config = dict(
    dataset='simulated stained blood smears',
    horizontal_flip=True,
    activation='gelu',
    widths=[160, 240, 352],
    loss='cross_entropy',
    init='kaiming_normal',
    optimizer='adamw',
    lr=0.0048,
    eps=1e-10,
    epochs=57.5,
    warmup_steps=2190,
)
Rows from block 2 of a small image classifier, named by matrix and row number. Rows with one number belong to one channel. Each number is 500 + 40 x the weight over its row's rms, rounded and kept within 0 to 999. All counts start at 0. Numbers have three digits each.
After each channel's rows are labels from the 100 images, of 14848, where the channel reaches its highest value: "colour at peak" is the nearest of a few named colours to the mean colour under the peak. Only what is clearly more common there than usual is listed. The data: simulated stained blood smears. In brackets: how many of the 100.
# convs0: first 3x3 conv, stride 2 (model.blocks.2.convs.0.weight, 240x160x3x3, each kernel summed), inputs 54-107
# convs1: second 3x3 conv (model.blocks.2.convs.1.weight, 240x240x3x3, transposed, each kernel summed), outputs 60-119

convs0.137:540554551538539511594519517472500590492537496454517521555547564536486517525496550557534490510504510599537511494407550504544469524537624508512536536493538512493485
convs1.137:547463559448523565556491549521564549562540474559518526560560499500450538472437476534454556484507460457439539527452449471524558480468475541492468520552466483470538542517479509444544
colour at peak: purple (40); grey (36)

convs0.26:539558562546542523572522509471503567504532495434532530550550536544485521517499553538526503509533502587566502499365537480553473506523608500510532549511533507504489
convs1.26:548485559459515563556493558539559539563547488552516538554556501517460545491431488534462550485521459469445541534446454462536550482475483543480466532549466480464545545522487525440539
colour at peak: grey (44); purple (32)

convs0.87:463454466463472476453456505514479475472492485512471473452471491476465465483490452484442506491528492464468490455454452395461550466484463428450451466546444465453446
convs1.87:493559481562479467496499502599469482477500583489488474481473508510561504573535614474596486544511584588541499495556569481495479477564536474498500563487515512513477473515565576538491
colour at peak: grey (97)

convs0.162:481481473465489475464445470457460538469516445409469502464477503479516518465478491489457472448450478487470450447425468453532480494472499465487453488439468436455428
convs1.162:507532513475506561485534479460553513522519483528483543508543500525469501417455552513480504441506489468474543534536525561525550521468510552454463435509471472574509536510596474492540
colour at peak: white (75)

convs0.8:473479471467469471464523532484530490475472529413471472459474544473465467525472465483464519450458458481477522471406485427489423483433470505505466470452459514430430
convs1.8:523537522486501526510532526443526509510525495530481497508521498519490532409428625507550521387515482481469547528543548577529533498490507523488443381511474528539506511538595476493532
colour at peak: white (63)

convs0.183:471451465471463474468527557491551476471465561375465454450471529469459455548481456464471526473433462465458528499468465500470418467490469523524462456450457538438480
convs1.183:525500545466493572540536550435562524541534496540491515552553490523470528411428554522515546422507475458451548536504499542529575483489479577505478418538498519533528546546540462470555
colour at peak: grey (44)

convs0.115:531532532516530512550545527533528568492551541441508529527528560526489528544523534545536468568484487548503519491357552537551473554489541539534549528506528541471498
convs1.115:518519538496513567531527523518551513532503490534575465568555470486494503482488539518511522496490473490491545510490501508524588484534483596548467510516439551442612605498521522490554
colour at peak: purple (90)

convs0.98:506458488484486472513481461445440528446500469488446497525482496467519523478487513473532465497447540492458463466559507521439449526545499459455506487456527498527523
convs1.98:470436482451448465462492473461464474469484478441450537480474491471449463445477393465426486490475447442473439482448441500479461488486471461501519463462532487517461471465419516453458
colour at peak: grey (98)

convs0.66:544563552534544518576525521477512579509528501449517525546552543539483503526501558567530495498513514585556508500386534495550467508527621510506523544492538513498485
convs1.66:548468551461521564560486558529565535557538481558520530557559491509456543485439484534452556482514461476452556528452448465524559484471479549489467521564465488464550547517485522444535
colour at peak: purple (40); grey (35)

convs0.131:487473487489489477500460470425497524483501427511488493489484508481531498460454479493506471599485524498446450460486507509493554537480496439486504473512483462431461
convs1.131:474509480512461494467508464522487480489478509482585393491488507498511466510510519481521481570482518506509482493502506533483499510600503488675504531477500665461490507495510519503487
colour at peak: grey (67)

convs0.140:540562551535544511589518515474511581503533499447516529554540548532495519521504559549551488516502527584553510495402545501542461527542621509504535537489540511490489
convs1.140:541470557450515555552500555521553536548535481549530529550549486516442539470430464533437551480512453466439546527440438470526553475471469541492470517549462493466544547513474509433523
colour at peak: purple (41); grey (37)

convs0.23:543553548552541540535535537495530541562513547430558524541546546545481525528483541550531524476544473543558534493411531501558472488459551514527509549517535522503512
convs1.23:551529556476500535557516557506536539544545495544385457545529503506482538478424566506516551421525453483458542517508524555524534477425495531527465480559512542516512484504546523479529
colour at peak: grey (50)